Weights of a small audio captioner.
Data: 26041 training examples, 17.9 epochs.
Rows from block 2 of the audio encoder of a small audio captioner, named by matrix and row number. Rows with one number belong to one neuron. Each number is 500 + 40 x the weight over its row's rms, rounded and kept within 0 to 999. All counts start at 0. Numbers have three digits each.
After each neuron's rows are labels from the 100 clips, of 14976, where the neuron reaches its highest value: "responds to" is what is common among them. Only what is clearly more common there than usual is listed. The data: short pieces for a synthesised band: melody, chords, bass and drums. In brackets: how many of the 100.
# fc1: MLP up (encoder.blocks.2.mlp.fc1.weight, 512x128), inputs 0-127
# fc2: MLP down (encoder.blocks.2.mlp.fc2.weight, 128x512, transposed), outputs 0-127

fc1.0:471485480545523514473552494530502453465533498473517471403496442464545474401510472573453437422498560507552497503525568496505506443508555515446487465544522449544536571499484579463504516566423499534523530465504535552521548487523510513460460488514510530518519521541469483479516517482528520396417494506533547500518478464467423568457471462528512485526570447552474498499434547519564512502429
fc2.0:482458489500488439475548465474489546504449562547583540570434476531499488420510566427516546570456561558500508482486543449483491449453520483516515500507481496495515437476479405549438550578542493576493495495529530519404451521499452509513559459549496497518534563463478512579523555465506484513475513459445516553526468435467447511518461447509479542515473497474529484413486487552494502504525
responds to: mains hum (51)

fc1.286:471568483521479490490533495514439528552545515497524449509525562511524514492409507505479530444478548474552515471449529451456462515453493568452501515481503496358451499454458546459458497521521552452487536499504482477430508499586550554454520542524497421439544404535518526477481557552513576413522505441499467480513541473530554492540498522537506557493580491509504524483461500483510505487436
fc2.286:494545525540539456499535475549468463519519558464422539431592509577470520407550451520413469535491568468415493571511495498437466542523520510415531486488535468491519560493566427498517482559523476492526488524460522519516543514508469508445503533488472511507466509536473521458449518527503453482560476430544484488503476611491495490588496463516492443486499487509555540508547414486476524493490
responds to: organ-like (53)

fc1.220:548495475592527527493528472440531545523443481476522485453531496498510568446537474544486474445537540441437506519456515497472459442515524530467481546544526482542477480454502504477426439497486518505468542462454485468535481463529528523591513468580486569564474521446442516510463454485495511464483507555439449474436473473561468571459524549562529546508501510450619506477486516552567442470522
fc2.220:481462536574532456537532460479467531484532460461413579556540481516488477494519503441509502503573480506530484496488509505438545480601562558508546512572535561522469450558484542471444488528485457460488519498517569518492472464541472490513485463433598482530567524488491446538463436455491485431459497454491544473481508500430474497515466536463559521528463507587425454488478485537466542444473
responds to: plucked string-like (27)

fc1.288:504513474522453501483469495530454455485565551501516507457517512412564539473416529542595427511550429453503469516491459516520467533538452514513530470450494475491506544550476493501530444478485506474521450563503488459575466493460559456560562590608589537468503448491543471480499392502503480533583486516492495464538511503573501467546485470489504474492476482480500493522493539469458466458550
fc2.288:535503480466473574528461504540441566559436488503471478589419469488488406481539505508531525506572454521509536524569521531411562508498551469499542513485474518462423539489463493519432558516551517470529501514462483449457488572457381550462447511451504460539500544470511515536515513459494493447470595454476441452513522590508517492486468532479538465492522512511492544468522498496512491502539
responds to: rimshot (44)

fc1.231:522497473559527432468536522484491540521424488461452536439494506499547615438556490502463540425585550550521538497488511432537532476538468534507535571500545530468500443453513450483487501539487506558439537515489500423525469500491541507534527418503496508534524497505454516460459477454512495500419495507490488509451483478568458510459552513548517581427484470458555502521553514542549423432480
fc2.231:410546531555463482483513491443440500502518488486460490484508549558518478506557527447483522516543453474501489495493528530420578549573535545521515526502450594526467484517458534475541444472456414474522487519451483508507444485535488534575469490411583481511588533486453463520516506466458470417460476513545465499504501508566450489468464455525532472499526460609504503437511546536518541479524
responds to: tempo: 70 to 80 bpm (31); tempo: 80 to 90 bpm (27)

fc1.306:439409551469512450486481529511524510548493515446500512482473531526611546505426444487469539477479513496530527532510495470498523531523413559508484506503512417547491511510482446547467430525475545536560432474442494540586480426409523519530426514457558533525536534514484515428504429477500511533542545497507481513534490615478510435513489527486520489468519466521491565473524478523484525426484
fc2.306:490485549455588434518464448558446538476553503530488502566484453552543509435498515542508539453553451549473525445488488499543471490514484458548467450521534544489490517459472488406467492443471541577563458516450511532493543465495498521487491523401514483492549521566507485527443507481502499491562523443540484486447440526476511520424560568505432446488535496483471523430545546564524495531573
responds to: thin (high-pass) (46); text has "noise" (27)

fc1.182:535526506497543489540501451459504456483519491514552529509471549545505539479522442576465516515438486459475503545481521582453526410483523511552547515447531516461495484545537504499507483461510540518517461442529465489443516610497513498510365483493462443442487475588544492561451482475547482455437498454494472493510467393485462477502539502465556507573516468571497567551521511491462547481534
fc2.182:529515472570502494469533528574544470538536503502465504493505491468520570463477462516507474544540510434457521396499499455457530434530534477445466555530500479467584456518528520466507490420468402481437509500533529526524474442547433500537510505538496571525570494489447523480463520488548501557520467478452449488536571571423435452444521598481504570511511481474488513515459487501493536533552
responds to: plucked string-like (27)

fc1.475:563512462526526475467423505481497431440514493503525531554512477478497518445461491517520543481522577478516452573512523521553429476444486544393506589533550452482502543505477527532487535526520514448563458458546464448440491412485531494521474498523570501473517538499498491495527554537500469533602502505413515439535485566485500522488501484419487514552562473482534465517475415428497465510499
fc2.475:488447478483484536544496513469403453469521476494464478490463530463466416514503542553523495574620441529490439500450432494484487510575522517561547474494483489547465494491503520567447554400535518484540513563460445453509450538451438510526559466529508490487460499564522535508578527477533513500471561527485521509457440442519536474555452530459555496443461441515541509474487514529512545507519
responds to: clap (55); muffled (low-pass) (38)

fc1.437:460453497488443464488475458517502460525525466497487514507484489409511546459551491518553564490478525564507429472544511561583468502402514516520543550528472461503602488511494498472564461522451527476538462441518505523423510558506498490501510450525577554558542415509534487458479503586432462462423487511473493530573529492451517506472458527513499466455563564512510461477503484543561470453489
fc2.437:464486453540488514498505539480513547532452463541490518483417571491523514480525552513441576564441530513502458482476524451470483576511474467455524488486553512520498558497472514529462564464528511524389493425499622515481509458516420481483450466561522486486534521496520518498521583470536510547433474483524468517543459515523454529502512554462438585517550453463434526459501479468459584497516
responds to: bowed string-like (43); harpsichord-like (27)

fc1.326:476481529513500431538489545538502427529527515507447451481536450515506497486435480593547484562419547479435530507576538566432515499533478530442494541424464604531503492515521556489500502484511495504473488508475423481481514502463530438434532479490530441553472479430534488565518496513525447526461509508541429553591504526560566524510482526429478552475505508462535527494545505443455521470488
fc2.326:524526505542501505511499466523547521521527497570457581512488562543466491514508516432410596455457457482537508517563534521444418564505478456563554499488519503450478524514439499501488449483494451506454425477466556500479465509550520513557472544496479502422526545538581448458531545510498445456470513492536468522532526513549463551490538503454504592513487497498473414563453439448477453468473
responds to: bowed string-like (68)

fc1.62:463504482502525490484472543548495452514533440530540464495494548573511516502471552478526514440574486550451498560457528509465439449506557477488486511392603507439506481501491483478480490488464472466531454541581526559535473505471507446529524466491476405480556476512513494503419435484490614545466470446541567514552511414505484501529536488525509539505483471580510563445512498494450510463514
fc2.62:499514544522545502513556454515583491531551542521426541468504508536522486510541483531486497466451573476538475431470551504472464562520504452524523526570469517551485500509529539481473458458508480542462501497566456484510426506455399500518380452492464514491537550487468422585455498468554586512506498411500473503489530438503468469508554571486521453472488514501531558579484477480468513457471
responds to: horn-like (41); marimba-like (35); melody instrument: marimba-like (27)

fc1.403:463583574498469564549447477500506435495497534529507543536481559466493533557526500449529454557531539529486486489487447461496498437484530448446511505537468501466487502501567516462524594509470494541572491452593517565472495536516449479569493453491406512498521473509490530438446474489473536579513486529520514503482529451483527471538511488489511491571508402449474574410444499434479484488464
fc2.403:537533499481495539478528591489526561435486418498460556485494516448500572503503527504463509524567584459518500482514455526495506419487544413522473566541580460462510546493597449569487467491498505459543514532527518531479444474453399490555504528471486499473515447488493434519471493463522432463522484516512503462449519539447528498479497477484491511573507484425514497521490429585492535575490
responds to: thin (high-pass) (72)

fc1.227:509554469510448534452548471484476575538527449538466397524471493529498543442465554516476499541527492478482468497516496569539480465499480480441587511453563462491470487437551442455519496496508458530513525528455491442439429482485572499494540432470530547504543449538450508395505531577555568473484487503479497499491458496542548494502515534459513568578556429507534540513532461477468541526532
fc2.227:473507457538432521509532535496483508541512516482536529500498481491593481487498522478417490571445475486456388499437455451528449542541510524565474469480495461518516532553534540572560451514462503520461517504445531571491488459538582421574455494507523498462394559504499462502529456529540495518465460498499479510535463551518445463541564460524558473454486487472456476568546504423508533497520
responds to: tempo: 70 to 80 bpm (26)

fc1.155:523518470476483546471539553475450452503517545534471532395554406490488520483509512417537472517499416454508452519497490476504554523533467509525495500461464520446482540550541508496518481476455598561482465466514497574565490524448508462450535421501558503462478496449509467499438447498558475552549549525531557439546525581475556465546472496505540539454499480484547553444490474482470454471558
fc2.155:450450584510492462426444518494494526512492502519475442484424477468501450421517570535509573459544483478560570524499503468400474448490509470544496528569459538447480486468512488497524526546499530500528517576507465489519443518495463509494565563460560448499501541497478506493488503484457556540432570464563412519520480524481548502437448525544438437524491531480506495508519550460508550586517
responds to: rimshot (43); text has "noise" (28)

fc1.153:503505491512450499458440539524514514517448483477490439540510478460573478465484484597463532494502537484546511508538520511525445511575431472483532503476416458442567498480469465513558494601545459548430453520526490542515456575525496540537437536455445452518520488487548512498524505521507470511502534508474459516544512536516542423534472571489434495490520498529508497433511474517485525539340
fc2.153:521488478505507471523515471435474551432480579467512538473440567505539544456497445457525520498555476504486423523446549525527480519501578573515464494488530524419532556434419467515468517461500473417475477489494427506520501561507428487569533480571525455565488479452423547552479468534523488459517534563495458526505533447495507509487524469522594528461488576514449482495552475539533499518497
responds to: thin (high-pass) (29)

fc1.459:550477496505450490436514578502545492411591523459514461492526497478490470447491540485455532419531515488566514487492513473454507490468471553506485464579487467539520524476483497466518516545496495497499467441528508515578468538541515512499487499577486563588540552534499447426498489491480429469428502588492434511545523467487503476481432544487496471603613499469515546509518509445525448462525
fc2.459:499472454502526499492470507466481457505471498525455401493471501505476508437570508423488454534506524556476479473514514578502522430572543519485560426539448514491496507495481551550494480534515511532478441472491528597499562496525490460494520469492512517519465541590442483557526468420540473522465490462515531495520493475415435568471550476630474542510509496458551422548494473566513470509529
responds to: plucked string-like (33)

fc1.212:497523539549439440545490565505430482538518461520489498463433599532451548539449505525530525554528501466484465556519458533530462495479533496513526515448482568525473439479514623421496495476470474501458492486478481528517409456468435498487588496483496494479464509446550419547448485494540506521497550510581498577552572441481511508472538534532490515480567460465491524511484503492491468431494
fc2.212:473533553520519507510524402515416533513545503467512454551529509439508509523447496467518561551500536533499505509531527488494494545428538463529548510443491436540515458503510507489583484425408526551461478481545542487494483525485449542462519499482473522508481582569500479543407534462463462424462593463505517430495438539485467483476445544469483523501531577497473535610498493488518515488535
responds to: square lead (27)

fc1.375:420562429512450499520429432473541516471557495504475449552449500482458478417447445502496437488533492519477516458498518498496533468511532450464429571458498462486494514531484545562509444491466559477513529445523402563562499462576520511543492448525463499574527530505592543559546486507525472458465530509531502494491544482448472612520527498564527514508534483507495477444505509524545524523456
fc2.375:527469574426455477491504439486584523492446449554627631544415460488531456503570549437422482558509434451482512513504509430458517443513516487463509532482467555532528500506453492518528524489514470534522496484543468462572551503515503565456526504525483459499585407520484502492485492501516486517496467520482537508498490513475448498486489479457483536480452541536464479465512475545561476494525
responds to: harpsichord-like (28)

fc1.109:446622549432474527469479441434526472464482437484486542514539544472497455488463555543512479509513574456445486481468532493490536449600485416536470448483569530448473492544463499547521475492521497400497457447578522494482465582558504449526521497508519466445505536544517469528557450499536438454484452522455509535529534498509507512469514552490532462498485511503540541454539550544512516545539
fc2.109:517555533506457443561451436492476490445481564515544435462481512523497469479556512406457477562534512491446442520531508524491523481470492451500525494558503476460512524565537562527455539507481532550441529529492501560465439464493511437477426513532519441403504560576614494545536517430486501540418479504459544434466518474487560544502510577518524502495522470480522510529541518493522494518467
responds to: harpsichord-like (42); thin (high-pass) (32); melody instrument: harpsichord-like (27)

fc1.37:474469480431470569463492522488483453490459482440426558523568462543498505442550535497442518484518514496590464527502473452467511529528482530512452453501479514422499499443534526513480515518520545454497512470490559562519489460533530501534486518403548487570418569508490452539516474524533498476555502469562485584488502430587447500560502510502533453473455558457499497429536529491451434478564
fc2.37:523488475484462524503468510563478416487482530560542410449482505437501535479422500483564520532486447430495534491520448489480509537516444502475513531498425567543461524519566517503475512522444509581541452472527515536489502487545509467430568411504482526462554579514521454416573517482490481516450501545489491406539489463447504535476434571520520497525463554537514515483489496556455517532546
responds to: vibraphone-like (43)

fc1.305:561502520542440565556465563552493476447434454472460525521530455490426510512492494508480464456457513477516486463475468475473543496521482429480562442532501514504497497562521519501439553414531536519516509462496464516494442502507550515557486549539494509547514553401439608482477531473505505534514484522488525493438489558505376493437518551571487465460537476554522473512497480539518524576443
fc2.305:440420530511570458447605520475491508505534505447537505522525455538488496523504524480444482464527459460458573482534524578534448508552522536496507484504484498477514446574556480490585488503537429462475464469478513467467571576552469558515492538486536506479530519582504464505471533518529525437425462484517489481408470501489520514564529451468462515496519440401466467541441554479528461520490
responds to: clap (50); crash cymbal (39)

fc1.371:579523503458492494490425515536543458503555499473490474543469501482496613489525532517545486543524532492562493482482518488462510498539487489463427462473480420431586561468490448532554445520418519575526500489495521483547438494550470543468528481465577501508486471515392552526526527513524450502535504484571433495474469528505500491432512461466490435465513565438553560492493483547458490457451
fc2.371:518471511495578517533466512474566528473457530425568492563480455451498504547517511471519550527559541522541490483444508481503511546561528481487548502417448589528480453460488366504525459493451497525475545543511485490548481469474536527496558489520550483490504548549488506469424478400449437497519565498512401503479474491515466523499425507480510495488604517439533444493491481532507494527506
responds to: square lead (37)

fc1.380:533535486497585532545505497505420509537548447522512537436523474466465456487535507515546387444488554565560445523519471509463499430478518578435549456514495527493500443430521506530469504487525471532559466503510485552520493504480520513500500492480421556461553520459468498482507516411455567456509435450546532510507462449540522551499462487451506502540542525555513502520481487496441584504394
fc2.380:486494495547531468488630514478546492441552478459507447546454519488502503554521548491521544479504502476496509467498532480527507439434506484544443537462625498468493471526434503512478557520479500509536507473523446433460443576519486482426443538546500556570500555493468441521529487491504509516489489519408516543537570414501461518501483435417458493546485539536483482442489519573496477507535
responds to: mains hum (39); pink noise (28); rumble (25)

fc1.52:505544444573455518499472573438443513521566566491478529524478568472512453492517438524550459464565442512476534513497478470492452501522418449487510448463547494499463530520484472463548489482449490502561522481548460511490555539473511530461530525543515506491489464524576500549579514520534455532521474531444418539518501469541488370503438638491456505534463485513519482478477471531470531484482
fc2.52:478467540473469395493487468447461470477573493472504519552481408483487501556543507428571482499504508462529469565492490535533503459480458509530471526518494513483503531460502466556546469498571487520432502477522439481418546532482441466567491510520545504502552507525426500502551525541513574496488505552500356552460526524453571445452492486470547547545526561419531522490492516494499505540488
responds to: organ-like (37); melody instrument: organ-like (35)

fc1.264:517535513461495516481527458494510483529556526527474488492554532459485580443490463494460463524421452424512494515471489535451530481487493557521426572520549535515484445483504523458462490525492477468475529477444560525423456545489423454505425502508535547475484557491575524558475463544499526568487516502544459534462476403488436478585419513445501506563487527563508580557460490505490512557523
fc2.264:520449485555504441471526556521487553442487475467494478467555414496527511481479522601451521577585517460471547549459465491486480477467587494497513512541543475452482546445519471518563514543450488578520503511548484516467474505543520526441591490409533481417521476549484507428528521554523487500561446461498426479517513506445482499436538506482437486433549529481499525509517462510464532512463
responds to: square lead (38)

fc1.63:510560476514479479490501470539540471586575556583521505519529550536489447487438537554466487502533514589514503462458532514545483467513459556497529509524370490443474495477502452478541570491522552496481450506513483518503426544471468463485475483508509503537455451443439482425485510487548432510505553540506486472521592448521468467495457535494589432411455514526544489470529498497540527532519
fc2.63:495425430510534556456548581493532538492469509510507492450504461469493482447433486544485528533562458479583557464536502464540558513473545505479444488476547604499469534584511512523593462478491448477527401421475519476507440510555496513513528523458501512447535542497529463481545471447553522514502465477464529462505488541541552546502515456454465506506532594449518444439453497509498506460506
responds to: vibraphone-like (33); organ-like (30); bell-like (27)

fc1.463:527540555508493504474516486566545495555515481446510513456474577472439458520594524526474509477466435509530421585505568489502542468502512521431503506477545416550558590505473534506557485513487520527574472508464400546485401464477505481504486463472537520484480518498529482457554509486436475543547535517536440490572498473482472513474491481515589447525502467463480555483457448505494453442482
fc2.463:487510537507502483542564465550473552559516472505484509565542447445514458568574541475532505490509501503501491526498554497516495453454515422508469570487505533510557487483456502507528523476471575576517469519436445513487454439441428474543519484469486547590462570423467483483433559474391473503501486497527496517481426480500566439463513458545552489511571491463473565460503496532463468494544
responds to: mains hum (29); square lead (29)

fc1.122:492465470418469478462512504439455479482452518549446496467457538502470513491540385555507509497544561451496536476499494463514487483530538514495529454486529499479438605488556614466527470402514457503484445465549484526393494498528531494526520533585497490498544504426523468427451516511473509562586486521535546486539548519497540528493482501514545489492452492463549499487583546477506505478528
fc2.122:583484492514496474454489460572494507510563559519438490501458507498492519514493539538464538526525441474538523425491484527550535479420482517508527545509499521485529478474506441462529481514475479467627448509517487471514485480565503518570536522503487410483503492542518591511513521502439459472399558522530468483537509465497457470412475528433506419478541499582416550526516451451479477544535
responds to: harpsichord-like (30); melody instrument: harpsichord-like (28)

fc1.357:480452530413488498504513522533505527431507534449422493514460514586552474513440495530460473498493495438496479487484552518496447522522524560519463560452577522507525468452614593499475511546455544539542474509528509498437477516489563444518504454493494521455506580518502471497487476527501496451484443505514509454430533419464550454546520559465540449445498495529494456466558544536540450585515
fc2.357:490537519498520478473507449496526453528467533462540470514463468471494484566420458463519419513538482522480483465513442441476488539423409555529516460487546491485521509538528539560487537469595533547561509467578487577535475488517466483514502503550428478451450529505525525483465523493505476511493541434474419574485515524423507464499441516576570515503496503443529492450596533477536562545515
responds to: quiet level (100)

fc1.395:495465509450463555489398495482470549524469489589453488490485454418442471458517477490566595591526546477558484535527532499498524496552540453485507558548521458493430584466474438468512481528559554458496522552519469531463461469461533490523502484480534572516473501507533434564477481468490459540500489507548443486487515523470451511447530539456521451419464550458536477522494593499511515505473
fc2.395:496498546476580471484495451548531573476480511437558457503502522434497540557468556522498549551473496484457555477515436498446566527505522486527444531522481495496434520391472510504487484508552440477544508471512473423538495563504504580432504537521487544530537406409460584476494447512496569533496494542490472527581548516534483504407500489485478539500509478539466559459493501510495479475458
responds to: square lead (36)

fc1.447:524499540523480453552503457492471494563509447539418511470455489474494441477512556384511514454511493529450518498517492504503534360530472487441522520497530475449536492531490489448531441461479506478533563498507577572490536545435509564477542575507548506509480487499525537543533482574457510574520475409519452522479538475455466574457560485474566535532451510505455486516485478525533501538457
fc2.447:538544456446529461499469495500508534461497517445470475537483504431556550465524496457485498556544520465467497495499518453517467481463530474467490515528536556360479474488485465478456465473516620543549469500431530497483473481497472499468472512614555523438553496506532560452492438573513554500460539470452491522566499440509475489490534533518424501488545523528511542423533522552515525470589
responds to: vibraphone-like (26)

fc1.505:499505455567500505528473521462495500508529516481584480473418506529563452487509517427470501478537567550457491531453527554526471453474484484458523495405491522433528500542492568462503503514462526501559522453531557546445503478461486499508494530458437514522506583467505545444424444505485591414453510500530569401447496481495509531554480495508494524493544485466530562477538559540441527426490
fc2.505:466437501463549424461524477454527494509434561407492516479465487432556519530463484491443527520456559485526507458508549483494441465419553477557491556549523553510514462488456492524507491544528514529556503451603512531456406441511528471517516459606545428456544475513484512491546453541532563490433523455467446539547499508506484491524486469459543502547538541553502478523498516506497485451543
responds to: bowed string-like (33)

fc1.349:489453541497495472493509493451493551416500526464522506482481533523496512535462470515543481451616470469505551598493478550510497506481472583435520555518534462526500475442489519549510516547426502453478487551480483495541538551453476525445551488445464556513452461529514483462440469523481544477510443513493481518507590487520481516553548438419492474524441506518468588437513520521607534426517
fc2.349:472547515484531560500523449504453525504497475512497481485422509489499511513481434462460462483473413523496543542555501512555510469499551501515447483522507509529426475499484480568521507467529461498539551572512476527500451475549414484398438514548517425507438492574542505480496579458516455452485585449489428514509534595481497494489473560525503501483568480561529480562539495431504432517560
responds to: quiet level (94); tempo: 160 to 170 bpm (27)

fc1.162:579519538522529497513409472519441485526601498490569515527545487447478518475478482486593522468479479474540522474526506501547508462548496487498510428474557445504472461464491539523475528463455507521507389466516537519509493482471526500581535456510583556540494479523452581522483443490531538526552467474494519530550574495525467469499473467472458392516485503441541551431496516482413443497479
fc2.162:438489469536480542419547496504486540508453465470547460578459507573496522526596540445498528554584532578501513481482429421481536505493540513505456555433493528572541463494502510517450506470549490474521498513471451500516544601509483465427502483498442534524489470479466477451576504469486530538481562485448414494524513487476468461511521519485529456457534477522527468398525504497546514503572
responds to: horn-like (41)

fc1.262:449505436463434500518501572496488586548488529456457528562492530575510617504511451486481567568526502557486525420521457486480487555530442518489543508502494433542504539480522463529507492465480493476481524363470483470484565539572473456535478498488522485497462467509470464541526502556528480505514439465568536479497484514467504434457494444460450468534488540489534491550585498544454546490480
fc2.262:507456492470504516527542488527387435425518553486510453535506562430522465542542461505505506505521505443457487518492454515512508454485462519452547451492502536492508468475522402511455523512529519495477596504470489464478432477513550594584451489543465505503577571487486517412505492493497564535476572495552443572539530517530445485553543496542550477523496484488532523459456444455526457541529
responds to: square lead (27)

fc1.432:463507537477458487512513535475514432540532509508562465445551478424482496476563561442490545543524532501500475524512528562498461460500477579485581487550466499435514502448502549495481514567443514534512470478512575534465477541463479427477473430473469511574476481534517434417572474523549466511514483547492477487528572481528470516528379501455530526468565579491420538499460510468487482501500
fc2.432:448520446449562451482417509560542476539488476564432479576465515512525490446530477497503542547517487485535497446454595476486486467534509513552524452471538479538482524521467499497523490475498538430440480446528562585517518469534502564505523463515501532511479508582471450432488471528502468452462583486558450470510423483492467521471582595496529482491551486462449487514442512497468541502577
responds to: harpsichord-like (47)

fc1.327:499560475517491473491511563468482566428575502504504559530484492385511527549490462579511518516492517500447419491489501534470525478536477480532455423506545419537465466477538531449485427483520501484539518532544426533495509556489493476505519498465449495439432457519573474544483467532512506443537549549498474461527523482546555458496544492505560462528429511490443482466555523456572553564434
fc2.327:466494444524481437500540525484513475501459584509491501529473468501487511552531407420524545459501491476489497467466518519547585493458445484471521517511472475538551505510441492433477486446563456526504588507538561562473480549539514480496477478535522499497568506513559528478482515541515524533508522510471444576470534526540469535438467480494381572501438435396456454543555501525553523475532
responds to: bowed string-like (57); melody instrument: bowed string-like (55)

fc1.203:509609519480494525498445505471541542538470489526498565561498447481544458428477462509492435479496589527486497495501498542488503536493469478567484545458489452487494427632542516513574525513480518531504453521525538486495436476485478457462484495539453514509482571503468497471441498445581518450509454480479500505461429480512500475420505539542541586528492441522566538507555440473421484535488
fc2.203:495497548570529499492500500522530527435543513437564427480503430526514529511494528523601485458513533475485500494529569529448440461472494470442532529599524477495602528504543471498507479482481477445410543524510471515526473550514498432490427484507473402513553530548489530514480510463506532487545454476517444433525529576455493453493528511541463466558513436506457489534429570462522539477516
responds to: tempo: 70 to 80 bpm (33); marimba-like (27)

fc1.394:501429490583545551514440486465536485497476446462559482485445514508553491430457494529476471469524414469468540508526534431472511488564485495487519577599486504519468465543540520449443525526471530536468580493482454456501484522459537466524538469517462535494467587556440511458504414452524458441495573452471460553445453445558491518481499507558518473512505551513465521561531547507549521499492
fc2.394:488489449488474522506565541518418499477537498539525502522529509416482541491516524482477466556494440515595497458520521418491566468502574537435431515511485545469478459530476479506473539584481398518430444510475541537549486510560557497493509515483501486533547490490478442493526490488511491523482463533426515561508458559458497524499509495507531538565557449441409521425531471521585446509540
responds to: horn-like (47); thin (high-pass) (40)

fc1.235:467496511488489506542571517516470506529436518465566480469563475454487481465490489493520497432460495500544532478476492488413574517471524504425496457609478547463480576539480502530543516493506509466453510465532493520559514549466479510532521437461490550516475519480516486505537564489436523413479387490577404552561556493501436524463513513476538495597470434438520511508500528492461497543481
fc2.235:498539499506466519420529527484416493531502501449516458530533493486541479496514574521461500501563427523546487467557523489420499508481491461486510461527581432540560441499433489512519541511565549567421567421458563466430495512452566555510493427536469544468562475459504415516480529465494528503471542472520517483480489461483476493538513520512435485536447513490543543481531524454469521503596
responds to: mains hum (29)

fc1.253:494475516494465525435516581503530522480571535449501494515519577539503531495485438432531442535422523482496478473459466538502542508515509468472508482468521471490522466547559451458548541488463515574502469482550467451453517442503573502512518547564533475502582461495445447475442554547412434507500530434406520499506499461470530518483553592524466518480425539539478524538490510478522573513446
fc2.253:435487512528525520475472558458501485493512481518548540505497475439547507493536411500497510513554472491494499526420495487432593477433403518435503494547581472439502526465444505517536497463488526494449516438524530469522529571538463533555529428516514594488506542518459468488472498481463504545578512522472511448457579533516501510481508443506515530515455451468462529449471572566519557578448
responds to: plucked string-like (27)

fc1.386:570571518532541527586512443472413555520506480540502500484577526523515590491420465575464496482501589504464512524429449510516545477515552488479512446468586489450487511425483529473482493493564469501442480474458444518486571527516551434529452491445537432506474530526503542499504526518446448497528465456450477476435478474500493537528442533474573505489459513556548469497450532508518519497490
fc2.386:522448519503526537493518483472575501493543582477544527530479500503511594494507430545474451578423513487476483504497583603493458464470592482511485436502528424508525539544495506486511447530478432425512482501477470492537435523535514459449449494496428532483466458470524427514467516478530485512479509562479401496566477523555474523470559559483504559487484475492478532495549460520462573526504
responds to: plucked string-like (33); harpsichord-like (28)

fc1.407:477463516542468526450512479480509556534548532457557451530477539452485556530555560538532505465483439510486482459518491488504484485459515541507558556501528540509556474487526482514470599455505578493467509493510450437498492467475568539499408459504527471499468444510517523491509544493469477485469393485548492604501504427548474486492531509388450456509580546493474465490555495559521535430437
fc2.407:505554496465513486481459519527493503560480597470523485490416447472505552534581458528458487536472451486463544546522452512516486544474564494456462467462510495533592509489460515476509524484551449507441519545497512420463540577529471448521507499585440516502482553512492492481511474456507445495385518478530506547497510562524380548525513512469508568545448494480560508512475432435522522479502
responds to: bowed string-like (49)

fc1.313:503543513480512477467497545497504434406449545544508510544516567488489510523462523487465492448506565477461506494508429493550496569484520409601505498503516482499477519556548422524497477509469522516522517493540517461540410592453535414513397548514506471530498468491530495520503457508437546494471393438476527580529565420523510499491528497507516524489519522513504553465510521539472436529457
fc2.313:512494512484538431512388452547535564494541472483516533498435507525510422482537489424484475464465536553468523568471558556557560478532515453531564438451532529534539476514507483494549497439436429549461476566494508536507485452498481466569526502538456510481499485474511492579494468479543607507496498553441468475469545514510482451434500565527452484510497440544496448453457508561512498510524
responds to: plucked string-like (30)

fc1.39:486459474480586478562475484491461512515498462585530544515557445474465521503447499533474510424516547512438530505553456468417543497521479401519472509496503528523418439471481554490455494546484470556414527467528556466569492500544567505468551473440461533450493523511484511458423470481513535582541532490528499562574512545531519532516505459549466502573456466505467493514453486448493520552482
fc2.39:379451476476501533548549516470543491572483584530459510535470479456549492513537454533452499523443554494491472503478499530532497482545485491481522514492550516503519495475422490481452485439480537476459500608449439413454437500560506430483507492486482547483540505511537566446541467516521490471518547551535449472442490500552499484574478454478531617484489419534499503505522537534461540487541
responds to: harpsichord-like (40); melody instrument: harpsichord-like (27)

fc1.405:494515460461479525589434514481452420448530538370520519564482537454429490479462565417539526503527507528483470499539489448528491491525448496496534479466559446510468457551509531512465510510521480508508497467493492533494497538490463454559489573606492434588494550510578505503553406511531478465536460481529465535480466514415552471523508482533553452549507510503550481490532509466529505476517
fc2.405:519462523509495548473492529515489564470479514471541477482456482494469521514505519515434523538525445496425505566471487453502468448471379489472527513471459462531506532476542539516595529498447507476536534512511494445483503431598492489582466489496554575453426475575495454493507531554534475548540448493564479497447476497461537493461454538617560502486443482524445503549459533473515566495512
responds to: clap (42)